{"dataset": "analogue clock faces", "encoder_arch": "pvt", "encoder_activation": "gelu", "encoder_patch_size": [2, 2], "decoder_head_dim": 48, "decoder_inner_norm": false, "decoder_positions": "learned", "decoder_cross_attention_every": 1, "adamw_lr_other_params": 0.0022, "grad_clip": 1.0, "lr_schedule": "cosine", "final_lr_fraction": 0.01}
Rows from block 2 of the text decoder, named by matrix and row number. Rows with one number belong to one attention dimension. Each number is 128 + 24 x the weight over the matrix's rms, rounded and kept within 0 to 255. All counts start at 0. Numbers have three digits each.
# q: attention query, key and value (stacked) (decoder.blocks.2.attn.qkv.weight, 864x320, the q third), inputs 162-215
# k: attention query, key and value (stacked) (decoder.blocks.2.attn.qkv.weight, 864x320, the k third), inputs 162-215
q.3:135156095112103111173149143126137077101154114126096159134112098127169118156142160120113104103144162118082125141121124088100124086118129139099102109145085155117111
q.4:151112142142155106141134091120108143153147142146131148117162110093153125123093121117131119127128156121151147109109118171136125191177150156164124115152130148139102
q.5:087141104152128171122109122132142122082075158090082131121108125197112110109113167140151146115097152123098118138126131125140087116121137130127124127150124116135133
q.6:100119115093160124130087135139109130135135073125138104143116108113096119152100057126152146124136095132103096118154091107082169196151129139143119143142153129126145
q.7:113091108101119125116142132148101126137135121111165112154114159124123118151079086116067104089123103111121123123140139116108087160171129141134112135109139156147130
q.8:121160167127111150133111154127116095139078111127164113139111118133107120098134148073126124163117122124153083144128117110120131120107171115133111137126121094115130
q.9:105148137151132124133123124105166121133095106154075143167120111132134161106118106122128143109172134068127177150152110133166066146135110094111134121108108173155107
q.10:087079117164075138114116108133139085156144110120094140116121070135146126160142179111132136140158158102145133152137130103100137130085147117181094157125131118110147
q.11:089132143147138083121132191123077147143133149159144172163080123113141123119115165121133161158147153125142139096142098122106048157145097170130094121158103089122113
q.12:130157090117162088088100084158155170101102163125096139127156131152143158167113129106114077169127153091120120173099140125094166129147123167139084111147113141153121
q.13:166178133097148126122147145118117099130149148124153102107132129122111121140095126082140128084104153124084169151110174162149060111125123190113137122164154152142126
q.14:142109125144114167085128100154162136127129120118163128124107164131111123133150104104092116149160096140130099117153153143130137108136110094120136126123139119071135
q.15:143119125120140152118088127111136128189131080122100125139131127174123143150132123154127136154154113074118149155113119107151094111118115114136104147159157105115106
q.16:130155104126138099098132086127090124140152159110130139135097147120117166130113159131138177111142086139150179148170122100118084197113079066112101111141142127109156
q.17:081102168115100108133109136111164149112155155138129127131155128134113126130103111142133125148114133096125183116134154116144110139091112113092113136180127134120171
q.18:139115169148102120165158103150088120140149145137126114127112139129125126136142135130108095129163087154136099086117086143134151117113110161153114125157124134123155
q.19:156162130167123147098105124110148093076145102136120152096107073145091141110133112098182134100133112136124088150193120114136127168120136156167136136137147128116119
q.20:184115113130123095115112136102105142161118115101106098130148127093133127152142099127080193112136133154122134110119165169083115080135143123138082098091113126136116
q.21:151097108149154126151120101121095178105108140126126108101126128138081167155095103107131167092168123152152133111142185108134097104138113116167111130118108132141104
q.22:110107142124147121115175134170108132110114088126137081119142166138133134129154080094150128114146130115097176128108137142147185121158172091167102165129076142125133
q.23:145093135149114125141134099150141123145137117145114175135083154123146108146128116136121087178111130164093132107157112128103098133135150151134126120124103123082119
q.24:164120128119151138121161138106054093106055158110122124095099153110159133103122158151162112137142137123150163152143111129155100167093097154146071096145101129151137
q.25:089112093127131160108154122147147140104148148090132118130115124158078126106092101131128123153158121148114130108147153108075130186085113139078079078110167090077108
q.26:127089160171159121103143119155137144140119083129117088124107157163144125108151147115098128120099170127109112111125180119101105153070122140122160140151147135114144
q.27:149169110147146139121128096127132153139091164128090106134108104115123128105182141098107123154138108133108119131115129108154115132118090118105141110181114094116101
q.28:146113109126168127124134065141152105157119102158097168096128105121087148093139111122150144141178136147140116115131152112113077082150130073163129111104104104158121
q.29:113109139115128089106155121144133128112102117160109119078113168126127128148136148132128170083137125161138136130182092136138115138104120092152142122092167143107142
q.30:200144126159123106164161137141132088109115161130077137122089099126128140121168106126124112121127112135125101116128116129175106137107122100111169124136175145143147
q.31:133120086085154140096110098131117111158127133143129131150121123045089153079152128124124127142105108146180151175136142135126109131130117137134127124127133133119113
q.32:143106178120164129133093131111130131128085158112148079176119120115122132116102122115114174122125120106088118113158162126146146138128119145120147161141149140136170
q.33:117117085129116148115151131129174123116123111165108090096145085138108125114113132130153103178144141129123150110144121137158163154117099106124131092113152119088111
q.34:202150154155123125128109129133142122114102127126139101117141116154097146096124177091090126122113141126121098131113143155126057115119124167125139111160085105119082
q.35:141127129127121147139085099105132129101113108129103138134124136168076142153128130130142141125118141107145133125113154121140129111139156132134146126134135162144128
q.36:142143130119194127110129141152112159139128136107164131140090145124175122109124143114107116133131133157096114143140138141104111117103072150123170162107115155100132
q.37:116114119149144137119134129126147117118105149142133104139140127163158095114123160127131086133099138161158153134104124094143182107090140151095150122119146112129144
q.38:129166144090176117155083109116131131131150122139155163142124116136162136162135163092167155104185128125111145094087133122113104093140119142110085126126158139112133
q.39:116149148126160129111158131122159129108126118161134121113142127144149101164117091116115110140175118162122133144113150138096128112114125090122079140159170126142148
q.40:096141159152115101117103129133113137122153117131084122101126168126156107123132109122103144111160120137167095142138180137138167166142075129093126107091118108121115
q.41:165106134139126142120143115130145128145145112121136140102150104103160101066160111110150093090110117126158124132150142129142137136104156159118121130098105122112143
q.42:070120131114143137125094130149112114077113083115065102150151107143139139130089138124155166153135098191145112129159078116103134154133182129108114160096160140097109
q.43:104113105160136119091135115100118125103086128152141162143151119133134122129108166138172128102082156098138133117121137072111131159157091094111118144138117128133119
q.44:161077149138124138151136133142110125147109162168132100101141116123140110139136131136109095136107116120092123081131102107103093091117168136159093132182132114112118
q.45:159106134130130130100127053122093107118124119136115133117157157094134125128103144155135118187164154180148162148130076159115132145139118048149110124127128106130135
q.46:130080087107154134150149119151147078120103116100127133145172121136079159165059157115150132130154169132109181145137110126111181122143121098146153121095125099157184
q.47:138133073101113102123100112127144114100178113125090118101108117119117115105155155170144153094091120156127099092132155154120158154112148091147146138131127093166107
q.48:176141139116132136164110089110134151128173096109140137147136099154107123097157116153126149098115141127131122119141118141184117138097117083124113122112146119185115
q.49:163127138152154082130071119131123093103114165176136133095116099143158118156122162126162123119161141114141126181168169108117089111145141122094128139169160112130071
q.50:139213102118169101111119121122153151125167107135154143134124088074141143129081106150157138101168136115152176175136127131135137119148111124117102142145133078099160
q.51:118102142123100127147114138100152118108159174047159154089133128140107139105148125135107087127132109144161110114112137152127120165178125115137115086116163152152110
q.52:137074147139087103121109140098189153103113104140114095120088123133098078159131124173139161134137166165142141137132163129144143089110159136150105157154155131108170
q.53:097073105151124145129148144162159170080143167091153090129086138109136116155103110107105106166092100142124095102139120142105105107143117116093152102112156108120146
q.54:136116133103118091139100107150111110094164134144154178117105170134147129124125125126148169128126092153155119102089147133148121094150141107112116117151110104135172
q.55:125116162120097125114120141116123128157103111099150150197132080112118128150131170163167109157126131105128115136142167139174140139120178134093111123095161103151142
q.56:128150133142115118168177104131126095126146146138072148124093109150103100157091131175145111080143121127139130123141114133120106123145141136147153074164132115126105
q.57:133075136100090159114110143158150113136136185117123153159126118130135131118110143131153129103126134114096079113073114129134093134133154125093112122128137166155101
q.58:112086130171171186155114176126153144117162089143118145101151136176119143136097153112140154137137098092151113057125133133112121103147131123140137132151120116154140
q.59:186158128159080144106120024117149117143146122157164133153196120132156117134110120126138153129156143088130159164160139155133167095134113155133111139118100113108139
q.60:147143085150126152141113133054148104111058161134074142160147154164059115145090121146133096164099108131115166120169092105127124107140131119131131162112119146131121
q.61:132173126130176124170140128124126122171114099142109108126158107127127145081119109133160110171113124105129131139113088105127067115146089148127144114145110146136103
q.62:128144145127158083122124153137103156146136068109143119106113113150103125134146108093105179132135130132132121100108118098124113102115137119119157134153102093146142
q.63:179166133126103095130140127161123074154104110102144107156170128142125110117100133209162153114152134110125114167128137143154152083141161133127108132142160114128111
q.64:111147111106125125123168125117103122111123081149103128102100126120107140133114154129149114132174118155166083106147121155107146154071144164135120157147106140144138
q.65:148169118145130179125126149117149098120099135110087159126108152128131114131143155132125148123131120072126113098081100159151123160085118124161117137152143160143135
q.66:140138104123101116166109132146161142094109151111095158154118131149180150145139099164171110151128111120101106148189131125128130083121091074148089101137143114108099
q.67:123130129147142118145127119096192132140123166169109093152122082142160104129162105111082153154101161111151107148131124121136122070143155130097086122111137113098173
q.68:134115148134122154121145124171086074148126127109108133127118091142109159128126164122185118120104148125098099130132156150117153163102092140157100115145142094103082
q.69:130124098139117148118096144120124142116102119163151134151112157156083131206105163128138124116101124132093117091134160141130137157065107142159164104176114155128088
q.70:132096140134113140121153128114179128112126107109129128091099159148112118135134134127117161100121124124087129105122125128128115132107143053131123116133133114111091
q.71:146102130108139162125086141110144149125117141174086109099090128152136098167154088158103103099110113120140126168145098069110140138144112110119105081187120174121101
q.72:132112166098124129154130125154119108120118143136146130163133128155125142155149123142101127096155130107106102170117106147099122135124095129134143124141149097119153
q.73:136148162110111157148126153126147152178113159110077159130152124118121125119107130146124137087142128122126150095121109226148092151134177098085144140118161176162147
q.74:145095139142130099093158092101101151108167144118087117146117117121149137119087150167119073159134120116168112097085112129156126110133162160143155152140158167172191
q.75:175177162125121092137168132094133118163117151087133126140155113135123111158120095123156097170130127117157146108116160115158115093132100089106110108146151120105100
q.76:082135093151093079123128101122123141137143084134149115098150131114116125123091131151106173049155127120175111113113128120106097152135125134122130090137149127133130
q.77:118169131079132095155128137161135196108098105162104109120118109109166162143164089117133181148122171121137139133131104136142128113117131127154103118110120130103130
q.78:131105172168124127166102150121089177108164157119139126126111131143136168108129111122121101120152111141173165133118122123138092120148152129155089110097152114145123
q.79:145172156150141132139149115111105073099103104154143100102065118085126099141126153157145134129138134097129131124105135119135123171089154163168185112170144142132132
q.80:123138214123130105163136156113136128086128151119155155136123112103069139161076129094141130205085155159107115105125129118121133149126146141112110141149089107116106
q.81:100169166150089125141153134078096097120162161125132104187131150147140104150103131098129145144114139130108144170090109114135141142145101129120117123135176115127114
q.82:189121108164113146103140174148170104085117141114124102114140113135129143149145160099138105149143080158119139094113119139103125156137163141127174066113115168111126
q.83:124091132081158110120132127138147155162161137125108126143096144146119166140102144126137104136130115112128145101094140150139146143104092118100172098139127179157147
q.84:120144148101091136128129114136137155137088120118136172140159124156097145111162132141169159185155113125127128156130105145172164141127156103130098142122124093112067
q.85:133101106158103087136165106151138101094095140132154114089148123116109120163117151131128141109095104124126099140114074120150113096154130142190163125108093103140119
q.86:151116178128129132119136118163128126133102165106109097112106162127134151109102149128134109106084134168158115110163176080088150100130133144160115123148116187118124
q.87:092131129165162077125138130124158096149120117128146138132120082146109137171118119107135084149142118135143173129164128128150127139092145093139127136119099122106135
q.88:138101110087116171099101119152140112094165153100153147130139129111142163152134124133130112105115147153107105131100148171117151128153141130098151128131098124150164
q.89:132119105142085103150153088120188132160127138122106158156137176089100128125143126137157112115144135145179145177140152157115146132113124132129195167158112119129107
q.90:092093139098176158084106119151137133120153127093143068128100127166122124095103087111162131129143074140114116098165112115157113115172149109126158130110153107174153
q.91:158124144111104132161158128117155117135146128121119147078107126113111134126109127145127120130142129138170113130167137132137085116110164141091098142135141139121119
q.92:153119146097125106094122150141097108099120112138102171153145192126100149104130144095114109155118129105140131126115128154078124098103108117145128103165128151113142
q.93:151131107142130086115174126095146153122118138117162141124115073122176101138145110106121113134072150149099134114109134101116111094135119155133122161143141082160163
q.94:135146152137108093133108140165095103078132127092135061106147121099140120105130099106129132090111082133120168112163106134081118132129161132105103135113193095123128
q.95:110161185133134165151143150131177128123124118112144127112155119133099127134183141152098140136182113120118105136102127158131127126170104144136097151107120153155150
q.96:136168155156122126135124142131136100133079111103111106058132126123119127099115107111127106112117134113180079087138117165133115163149106110139140126161150118123148
q.97:102108144123061126099095153111147099180128141133128105099099104102126112117117148114116089072121133083131125107146143154139114126117105118143102118119151100113122
q.98:122126136130103137095093138112152167149187147111152167143122125133108111135136140146147115155128121122116096119067128143116127094078121141106119099105103143117124
q.99:116151124187127106161104119120097100136078131150109109113156121099136097133127103140139134128120095132147112090103150123145105084118138128157163137076139138097145
q.100:124163101134138162138100144146137114167130151123143159094156106131106131136129145139128108175135082133113135136118114110127150109118143125143178102075145105138099
q.101:057132138139146121167125110155135143102140113143108131122114161117113118143149141140098133120139140134112136113115123107116172181126117125120127108165151163163116
q.102:118088143106125152127121108143146100144113150112144118116127108144115138138113127153143110120137111089130119123087092138142102119158160114128145101144137086170169
q.103:151081113150125126145121099173111114100139135152138167149139128106099134153113098110109128171138109145170164110141135145101110117104122141133135165107101135076121
q.104:111137134110164158149131128102057148162139150135095099118137110139121114144149113103126133101140145144126113148113149162125123125181132122118114140124144127153128
q.105:130127105100094136089102141111111168147135140091148136154147155127126130118103130130152167106119131119137131128122106149113147126088089153173113114084122100171107
q.106:153157136136135137140121142115158141138093136115116122109141110102140142099122108146124075157149114146114116089107133155146158147132129102142167139150123127138115
q.107:116147116108091107100155108147106162158123098155065147099125127172122135113162144089189180159131150111123101135118116111126107109127148111089109124150168094123122
q.108:105104138120159134134108115114133141094160135140163158178074120124112142119118149161125115125127154115066111125110099136114130130112094114124146127131108100162118
q.109:134139124116130138113135114097086093133099146106137107139145150129102108120116111102154106138152133140140125145139112155132136145140111122092133148144120132118129
q.110:123109145067104144105157141099110156118130113126129103072141148137143123161141158129136135156143120104153113141151112107115098103108101117166141116144115156130159
q.111:123129099148139115119173155138069102089122153108155093123095119132147143121141138113103122107122140144106129181118142137165114187170126106112109181151109163153112
q.112:140109120097141103120114135104106156106109143076127115130130117125164097121133135128113128108159136135064120089121170118137129129130181158110118113134101146086102
q.113:136129129135151161155122137139117110112159099129137144164127085124162144153119122111143103103103106176131156158134129108169128159159142140130110123148087128164116
q.114:132135116111161160116118088149122125132158135135113141135136135108119168123108073112125138118155108147130161104121131144157134152140104141135139112136132106095131
k.3:134157100106095141148146096137100164106147151140165148109117173112169119160094132091106104112108150112116122122118105155105160085119160144124124090120148171109140
k.4:115072137108129108112127131143109092103131120125088133126158160165157131117184106152136105109155148189098128137167120163118135134134154155101146139091152119120116
k.5:140141107096120143123152102114078152092172121148090104176134094152105127126139131140130122154136116117175145131164138137126148170124131147143151119137105089156150
k.6:125152102137133162136119112129129117130142110099125122092124107109130135110110098112139090110165156115184120055080136162106128093184128128133179104120149158120119
k.7:122096100067126123149111116134136092126161142077121100105144093137108158119107097154107063141111145111139115130103161148162139116167120118118146088090148160148137
k.8:145138150106165147163168059127098174154113117125139144132164095105152141072158109128120085110137123157120093138149101102092115122143114169122144118110141156125179
k.9:184128137112125164118131092178139112099125092139075112143159143150118153097096115111153120127146126116153127112140107153152149157085100115180112091100054161128160
k.10:137152147084143123113150123113123101113111118126111147156113162130097136080135106117121163113084117148125139161118153128095122104114153094105161155122126159130104
k.11:174116137143135139122119151093159118138111120094107106115123147079121141115135088153156156130097121167147150127124111117134124166108141127122140167155078173118111
k.12:150145124138173143132134160142119194137143109123131109098173125131132153075151154126132126082166169150130108118211121143130145098102153125110141092120122086095118
k.13:133120141096145131154125152082114111085135147126090113135116091159101091164148113078122093157115121124093119089134110152109101137143099138106104120113091122084130
k.14:105160099140142140135144157145145088158132148120122163108154112106148142137147120118092132126111091147156120114132084136140141122133135120132095096118133054104132
k.15:137112099139169125176119137138180131164105106133165103180128131119106138142163128161135143109152101124129159136143131117154099113123143137118100126089135122091137
k.16:117144113115180123103093155145111143101151093127113067092089165158166133127154069150140128114094145155162118090113117122116087144149126133129151098126092094121107
k.17:083150144098104154181125130149189123136108067111139141121116105126152131132098150133117122158126155089145123147121143087143108125135113135120105115147160138087105
k.18:136095112087110118138147099172105106136115115142100130088135139107113096095123129166090137160142098146134131185153143137126139168092132146127138093120139075163121
k.19:109119114154118110122126101115141135126110079123091191140117133117123094171136146127174119139152122117161133067123131111077112082191126122141140147142124071164112
k.20:124114140125131083113128095125122159149169132193109077114120136122114101119142094117086111110106114104109147160089066143144114108110160132168086087151101107154131
k.21:176109089170154102154137122094109094149161126115096136156103121150109090087118140133135089119117110143142128137111126112129142122117119122143183091137150121128120
k.22:112138124144115169140117129109118112126165119170094162137144123119134101079122115122189136183133138165127111103168094147139069157120096129125098145128131106146135
k.23:126092146157142105132126116129094143131155115119096127092132122101095117071115109070131137135133117114146099102154137111102145110101109120138160122153166140155147
k.24:099163142108125128154116146148069133143112159175111102094104133139124127121122084133122095139140139151116123129129207144094133159118153088132186161166104162100146
k.25:128138140153110138158126110136118182116089127157119173107102114137133108115161124104139146163132128151112091117101142130092136097168099116111151125128150143091095
k.26:152113152175118181130097109090156142099120110167148130106099160146145086137141121150093111163086153091111143163102107120173165121094149141135130125178189124114183
k.27:143135180114118119139109108155139149117163137134128118144109180151115100118118134167114125158112161147103133180151125127136134158138124116075142125099074107146146
k.28:168126134139090110129150123134118085107126068151161130117086143148140120122115086122096147116118147175118132115100116187138131106094123157111133137166134111135106
k.29:116162127108128110127107130147146129112103145109102144140152155153155136120126124143122180165118106110134135157103132179157159138132155110107133107138131124195112
k.30:145148118135158120119132070106134175107169099146142147081121125160095141174127122114138112116116124115107107158138151137124104113143151157121127087133174134148116
k.31:172136131159134147120140129141137154131162068105096140110119113153085119145096136130132146150135114173125071065115148120129186179157114129118089138146095124132133
k.32:136164112115107138155137143090129153133142120106098129111161079173145095143133130116078074159161114134153116124095093132127166110127092101083120073123145113172115
k.33:098096140140121105110160126158100173134138126150147173115160142134162096110108115120099102116137164135127145093124160125147116121132111175123153128148153067086086
k.34:160127089093115105090123087147116082112112130106107168121161111156095118119147121102112142157122116139132149151119131098139072120123140135131138132094136142136145
k.35:128125092112092116137131144146115076134145098137159108132124150088080156121129152108093121100126130139128117182114127110092122115159091163120150098138130152118095
k.36:127149137155113123138117152154112141152135101145106136120169114158143161116160141141115162094133098138138125102092138141115128119121197117123150174116102148156142
k.37:136165159200153154103131155094142155112112101159123120106138157110133139125089127141091133123128107156103162179128097121149122140117150078126147133164137161121147
k.38:110122101134140137088102125121082143125127109101136124099157077101155097146127137122101164124132133142116117145128144150107151164135135113105093119139095136101077
k.39:146126095144151129124130150105113121110183140122127103140096111139145107147135109097086149151099153103179126141131126137132079121119122153118153157121124107137083
k.40:151104164138088150127121106133144158096116132106134146071112150123127106133116130144180123134122085133107117092143133091142155102115166137142152125169141120162099
k.41:119132138147147168131180146100176129147122110118136126151131170151112129113147113152124111138144119125120124178133127099133086112171148150135132140121137114146130
k.42:123150141089120129123114136202114127105140130108148143176125135137160104140088132111145115097087112117114126163121107116136144124146160124102097147142082157152158
k.43:114096142136146166139148134124145141133073150136128140149139158115151114146119126085118138125148131154142114070128098146118134151119094158132127098158132119126109
k.44:143101147090150141116139099077134152145117180156115129148125115109150098117080113081126137161107120095112175130125118137140158192094125177121134091119132163156146
k.45:129118138101112136103127085146102142118117062130145192102159090156101103121127091122135115093136125110156160108100161147100143093109129184115122144151141037083087
k.46:101137133123084141152161140153136115169109146107153119100167167069212167139153118156145137111113111096129142082116115164105148136114060158125099094127093110103102
k.47:135148106092169106121078123137126148162116117102112118156103153144141132115159146162137147128171149104126112118149146103114117115156085132115112146145127084207090
k.48:132147093134149162128115136123160109126109123103150173124135096113126126084109161136123117133145132131177120114136123125106095101151134156139130143135140144130125
k.49:157126110106129124131072130091121126154152166135136117139146114138123128115128133141091129126125114164119141081128105138113181180107112124149115143135173137166092
k.50:181125133212132119130130120114164191136135154070152103106130121142146120147143155121099127118143138108119090097190105120125121138142163095131103135161155139123150
k.51:105122125157101166146105098094115097124128081144132132145151103164144110089143132139118121136141147094119155137116130157107201117105115153092108117118085115133131
k.52:139132099112154138126111139155140155092114172102090112165073097104148140178109145128111126110101154127094108114118174116119143126166130126121143116155126134131126
k.53:184106185107144118144127133072124157070188116160110121121134131110124141125132111178183133171146133112164127088121148145126119130115110100136182127133084116152075
k.54:123150146087154116124107111122137123127131077117101204109120120150103109146137120144101150066129106162146124102131159149143114109130154165080098119154133097106091
k.55:114120144154151149155119108085066143129128116111200154085107112165127104149139130116115125125126125142125142155077130079117187111109174160161123155097103117130170
k.56:100158165120152108141117136149131125158140087073180147110128144142122114140144150152145181165130101157128137150136112149140141123113118163161139131121076103147126
k.57:104095140123138128111146144091144140131085126155141099109116098152105111107099152159106158138154149133111119105125097058102120101101153125163149133083116150137090
k.58:105168163180099111120106149108137125107120117125121153121122125149157091095141100156132119122106161099140114133144107160075099142186121118093140129134111102113143
k.59:148148113126111161130138128152129121101132159127153101115113151113164151167145136117131155124173152145162119135151091149105154142179083185138148104168157139129138
k.60:154124149132160100168099091118132095133137081133101132126175116118131088099111123121155091110101091140114121106114092157136115095070095154138145122119163124111158
k.61:121143094126083175143149154089132118152100133126091128136123190140104122111155123149149139111119170150149135126157141128084097152128101170180120117070156144129135
k.62:116121094087135175156158128088142146102148140099161146167113141125102111133116139140152128113130101103103112103091147134131146114153119107121130115171128161130191
k.63:102106123142152117156148138178152089115067139085110139104142107100087137096160145147144140130148137143141107118113139149076138134126131170107151101119169099137080
k.64:133155135119116157116135129107101119114159111119139104101166107145139120138140129101175113119120109132146190144149125145086125154135111103110123091127134120087112
k.65:112118116089109072091131097151142111143169138143112105121157101113136154109143148156163122136164164096143120119146121108135085116106157094143134161105124111132138
k.66:096114170120106143154153111133114148149158156103124140104159177129085141141141137091099137110122115130108120104157125112088105152129108109123139108087118123142108
k.67:127146155116086107145170092178139139143121147134136117143124141095101137160142144122102160127110078138129124130127190151119124115150135084080221181128089114153079
k.68:081125152125095091109113102116152135132103147090173153152105129125106144160113164112161094083100147099094178185108150132083128114148114121135149087127150128132102
k.69:138104114120122106151123099168102072130150128119154143151081149195173168116138122150137123152147112168172108113116153139130085145093099119148133092094092116138140
k.70:153181156131142131110117130095117170125126133134136101152121122121135121063102164137170132153132141151130118077117127121120169120122110118146149127149113124149105
k.71:136110130099135119161148096150112131118109099128101104170163116138112170135160114121151157125120111127136145103120159109143077094134156105127123134103163138112129
k.72:128125095118105127113136141080142155128137088138124152132130141096129130119170123116160108145110103094095159141129122119131066102096096134115130087121118147168114
k.73:151132094132121144152132109141098093129100155117121133121091069072129141103150126145113085103139154117138136086137131147124066130162135149116155148054133161132102
k.74:139161129097099139127138133150139113160147167076159121142103139133092143136128142157141130131112141125150111111128151133132092124077090133123156109161151131128162
k.75:171107127133151123124151142113114096106122085130130082108124100131141106121094121090136110187130096146118139084138145120105145118116115116168151126107135115114171
k.76:121125147155101102080132103107142125124115128115117144151185107079174094115138162086148139140101140116122134107090126129126153126087085099120085115148110131137089
k.77:148108106139115106133111159133123178121139134094086146110149092101133110161130105142173133150089126162133096105161140111127125125164165112121135116134116137110136
k.78:175143084108129146097166150122131119093108173121130110177127168133144141101158105159099126116138157123144125123133121116123167157063143138123138143124100137096112
k.79:095120145107125107069138156142152120169097105099113152124129155155109134121136150151153100130130090094136156151095129129103079122135149114137140144129141142145162
k.80:140102137091105118101108121107136099120138069090158142077157123177169148128158098109124104167135127116136131140127133152150132093072095128165121128104101120090097
k.81:147101128115121145157146125160147087132144101133109116106158122121103143157159136107147124105107131150092105125134132158137108129136111181124108153138139150139112
k.82:144128100133126124155098169105097145120174084146121162139182139150129110158148110148130124097142173074131138076144114151142156126096116144143148169129123136117111
k.83:132103118137103147107123122136105134159107144066089117189118170146069134125141129111155091178141121123154138118133184108095130182117130149146121062122125157157105
k.84:079156149137135132108153094112137148104159150160108162069117156150133110116131120105156154150108145144090155152096129118125122128157089130115088139088148162111113
k.85:135069121104127150122143135194152101117156127162108177162108107188089110119114133151107083159094135158106118127113118163150119163125152150134127089159147098157150
k.86:149136085124147118113147112139145110150122182143104122180127118151109131119112123159156116124139140113146096088145115126099119131126105086133135170121132108143089
k.87:097158167123113154149127169074123145141133129088141104141140105108156103120118126153152081098132114130172139137119129118123160110143127109112137144156141157123071
k.88:120083135101088144106160143154115171116112140114139153144107115152146084158115132097113155124147166142155130122125145104162147123112068128097129162120116111102127
k.89:117149129120119119131140118152099112125135155122137158143126115136095123151105127168119121074148149129115126137151119097166163158091112087153139131135136115150130
k.90:124133166118171133134164112093146157120137134157130188125128086158103163134105117161123169124165168134097105136117117146130126123081121137156100134105081061157085
k.91:092148108147147108146091106105139127131094120138133121129123134094127171131114108142085109173119146115138174140136101124147164117138099117174097089112132160138111
k.92:088118174124118136098136110117103126145145129114125113129128114154129104122126148189165079135165145111142099110124139108085093125130156107113192139106159095127168
k.93:115170167135082127094147086132111106125176146129120095135106138081155120152116111094131159171075104099153153150120158095122123177178173133154131117180126132126139
k.94:106128117143103137144096121114131177121076134123121161132100070104187128092181114172131062135146169166140136125096056149098134171175130126080116106171144142085084
k.95:092160116141140143142161125061138143106175140136139113138093108115177181099125138068149108168130128123173105111136091127149127112135099111111126118129102095111181
k.96:113113114153139128166112161134100149092146127106162162113134159146133136123123095161113119099117115122149091114154116109091134112134109120123122156116132155125065
k.97:121057090075168163114132111133142146099121098149113132126176135105105149106112135102153168148135155164127122117147145093114124135119100156103117113117133081110140
k.98:104120130127108150082122168131124142108173155108171155135127114152108150081132126122083149115111128165127132130093146135138174128105110117115131135137124125125132
k.99:117158132128126110153130174129125141102115131121113098121143118153124131117131114108128119113103130125099120107095112116118127127099116131119131125084130135160097
k.100:112144131115088117123100108123127126111133124175102137117118162158129090130140089138099186133126133117134140114142103155112127133146132139120116141116118104090131
k.101:138131141133113125133075128117110128157143143121152123151135113137114126118146189133134091124162155172123092071155112079081087164095155152129103119105163138113133
k.102:095147098138087120099097126107144113144126137133121080132128139153137168102120147107166144118097120132144116100152104100123089179093118147086122104177145138150130
k.103:126135158128134102142147128093117130118117129098126121166123143137139142143126130119109133142123111096133133118186126121121095123126079132102129172125121142128151
k.104:145146146145121094173135150144106123151106146151133103118142124099111070117114137140113100155128121108123122118108097096130128113141121149119111124096128156104115
k.105:090124110137097106118164127147131135107152103135097105117154143174126136064136155139150173137078134144148182126142085079129122123105118118119141159139132168137152
k.106:139079137108133148149111138121099095149108080116136166139115148141130148130143141137119114151107100133121125107189120133135131122093126122141151128117129165151120
k.107:121070160124124138153121094135195114152114101193155088118126127156108116130125181169129123108099121181160087161121117147118117117096114143132103162142130159162154
k.108:146169091107085099105140130116138119152086132136101111123159133116082141083128126168104127153109148149100122116123150137139110122145147157096132123102107141133187
k.109:153102154116138121105119126118141158130179109146170126122150113153152084135132116128150105168160129129136165159143139141148133142127122160135149104113100121148139
k.110:111120142073119106134184129118119138101127125108135086073114120146145137110115118145145116141118129125145146153183111160122116165125139138115109165129174155103167
k.111:135144135095156133120122092116110146175124133118122182175131106119149105141109135119146095099135102094091086100127102127131142127167146137167147161126110108128134
k.112:149107113165137137129129133073112139164117141136157110140139125139120105156139097109127137115090156134110182168144140173120143106151090118121117124128198142149100
k.113:131146090099119139106144125163112155159079093134134139156139116091146159156124147141112151090136146153100111129085117121109095101137134103104108081164161130141145
k.114:100148154121125104059133134100108115165155184103144124109128163089116140163136121144120087150132128125105113111152096134107123121092126113142168125155138162155139